Rows from expert 52 of block 8, named by matrix and row number. Rows with one number belong to one neuron. Each number is 50 + 15 x the weight over its row's rms, rounded and kept within 0 to 99. All counts start at 0. After the name is the row's rms in percent of the matrix's.
# up: expert up (model.blocks.8.mlp.up, 64x80x160), inputs 0-39
# down: expert down (model.blocks.8.mlp.down, 64x160x80, transposed), outputs 0-39
up.12 099:66 47 40 45 71 46 64 59 51 48 63 68 40 20 54 38 68 46 32 83 41 48 54 36 69 65 52 47 36 54 52 41 52 36 37 42 77 72 38 50
down.12 098:57 44 59 34 62 71 55 59 41 71 48 43 60 32 23 42 37 35 54 84 50 71 45 80 39 31 68 52 47 26 84 51 43 62 62 63 61 24 56 64
up.13 098:54 50 33 35 55 54 26 66 30 40 69 47 57 59 55 48 35 27 46 68 55 75 56 46 37 70 60 57 23 80 42 48 60 73 39 56 38 55 47 69
down.13 094:54 25 26 54 72 60 69 51 57 36 63 54 54 23 53 55 33 59 16 45 26 40 42 64 70 51 61 62 72 54 44 61 51 36 46 50 57 36 63 69
up.14 096:55 39 17 37 49 46 33 52 22 39 66 51 50 50 47 49 48 38 55 73 41 46 51 74 52 35 39 49 67 65 80 32 48 56 79 76 53 74 40 57
down.14 097:26 55 56 55 73 38 42 68 75 46 32 52 66 51 23 46 43 51 41 34 75 49 48 51 64 46 50 29 21 53 34 44 51 44 54 57 63 62 45 62
up.15 098:58 47 78 56 58 59 43 27 54 54 49 38 50 43 47 61 64 59 42 60 59 48 55 41 43 35 20 57 66 43 52 43 47 86 66 09 58 58 38 64
down.15 094:48 48 85 24 56 26 51 54 50 45 43 57 34 37 58 56 58 61 59 67 48 57 01 40 82 43 43 18 47 62 50 58 62 33 72 75 62 29 56 70
up.16 098:46 49 65 56 78 21 65 55 42 31 43 50 63 46 67 27 38 68 66 51 41 45 76 39 64 57 26 52 24 61 68 67 29 43 34 43 65 62 49 58
down.16 107:29 45 58 75 54 78 36 47 52 68 67 38 62 57 20 71 74 57 39 48 38 46 73 71 44 40 45 32 31 49 44 36 35 49 67 36 43 39 34 32
up.17 103:42 51 50 58 34 31 70 51 50 38 64 36 95 16 16 59 58 34 04 57 57 47 45 60 58 40 44 51 21 35 57 73 81 46 63 51 48 56 76 24
down.17 102:48 41 81 57 57 51 26 53 29 39 45 38 59 51 72 46 41 53 56 36 25 65 58 35 63 42 23 33 88 47 56 51 52 76 41 63 75 68 70 65
up.18 093:49 42 62 36 36 17 49 47 50 68 39 49 51 53 69 66 69 51 52 65 69 60 14 43 77 76 43 56 52 37 35 37 38 59 47 81 49 46 63 64
down.18 105:58 61 55 59 51 60 74 82 11 66 43 49 75 55 32 40 34 27 57 58 23 57 49 41 57 38 55 58 68 42 70 70 52 55 62 55 72 51 41 39
up.19 107:69 55 42 34 58 47 53 47 37 51 62 46 37 59 33 56 58 48 63 39 60 45 42 29 59 56 65 61 58 81 57 29 43 47 35 31 38 44 67 68
down.19 102:53 58 40 52 55 58 11 30 47 58 39 32 43 32 62 41 30 46 26 56 48 58 55 19 29 76 44 51 55 51 61 45 49 36 49 60 53 38 53 29
up.20 103:60 56 34 61 36 67 30 45 71 51 31 26 41 46 61 66 37 60 27 59 61 84 48 62 56 69 27 59 43 59 54 49 58 43 72 38 23 51 45 49
down.20 096:62 62 40 69 51 36 80 13 27 21 43 66 47 29 66 54 53 51 56 59 45 52 60 56 52 55 65 43 46 57 55 89 51 42 26 64 31 43 62 32
up.21 100:29 74 26 48 32 34 56 48 59 50 51 60 49 53 14 84 43 53 37 61 48 51 64 63 74 58 50 43 64 50 60 58 40 56 53 73 36 45 42 53
down.21 095:69 43 43 62 46 62 69 54 28 53 47 49 53 32 66 61 45 48 57 63 51 40 51 41 50 23 48 60 50 51 48 50 35 22 47 35 59 51 62 65
up.22 109:50 30 45 50 64 31 32 54 47 68 33 85 63 44 53 44 48 49 15 43 67 44 44 35 89 85 49 59 26 61 54 49 55 63 23 44 55 46 58 69
down.22 092:42 30 57 36 48 42 56 39 26 56 48 58 40 68 51 43 55 64 54 42 36 41 72 65 52 46 49 78 81 52 41 63 35 53 15 53 54 40 48 17
up.23 094:37 71 37 24 65 42 41 54 27 68 66 28 67 77 42 23 43 45 63 78 35 36 68 58 45 58 43 52 28 64 33 37 44 45 67 27 53 36 56 36
down.23 114:48 46 51 43 51 33 53 59 55 52 53 61 74 68 41 54 21 65 80 69 34 47 20 32 31 61 36 68 36 36 51 50 76 83 49 52 24 46 56 52
up.24 099:48 37 48 40 49 64 24 64 37 25 58 36 52 38 49 60 28 16 33 42 20 22 57 42 47 64 41 63 41 37 54 65 53 37 79 36 43 62 39 52
down.24 105:36 46 51 73 44 19 35 20 37 65 52 48 49 40 63 30 66 33 66 39 45 27 52 56 41 67 25 57 31 66 41 37 77 66 16 78 52 70 70 45
up.25 108:60 39 41 50 66 63 58 32 27 49 70 50 61 32 53 46 53 51 29 43 78 68 47 52 42 48 37 60 40 51 55 53 60 34 56 45 39 60 53 33
down.25 098:36 88 80 46 21 54 68 48 42 58 71 62 48 39 31 52 56 35 73 52 38 51 51 41 49 79 73 50 76 61 60 44 34 62 26 56 61 39 28 53
up.26 099:39 55 50 71 66 58 65 18 29 52 55 46 56 37 79 43 57 54 53 57 59 39 30 64 60 58 77 48 52 57 38 55 41 53 12 66 63 35 41 43
down.26 107:47 54 48 40 72 76 66 29 73 59 23 55 61 62 62 55 57 51 43 42 56 61 49 50 59 40 67 30 73 49 51 28 71 48 36 63 82 40 38 44
up.27 094:39 51 78 45 58 36 58 49 61 30 93 50 66 67 52 70 54 68 30 57 68 56 72 11 69 40 46 55 30 60 50 46 39 54 46 21 71 44 63 34
down.27 099:39 52 35 53 42 38 58 66 46 42 48 62 51 46 47 45 60 64 60 51 75 40 51 33 18 50 58 66 49 35 68 46 67 72 68 50 46 27 28 45
up.28 099:34 66 68 45 58 64 30 75 74 79 59 33 46 45 71 43 48 50 51 56 61 67 46 58 28 65 46 32 23 52 22 22 19 59 90 61 57 62 91 48
down.28 104:50 26 49 54 76 83 36 11 49 57 68 58 58 54 52 82 39 39 41 80 50 37 63 37 36 23 22 55 42 47 56 67 43 50 34 51 49 33 61 50
up.29 107:66 26 57 45 30 60 64 69 44 48 47 26 44 38 62 75 56 41 63 41 56 61 77 60 55 42 48 40 28 24 41 44 00 31 45 40 64 60 34 61
down.29 111:64 43 44 43 53 49 44 68 55 42 53 19 45 85 43 74 46 58 14 73 69 25 59 53 56 33 60 58 46 46 52 26 32 48 44 42 13 43 57 33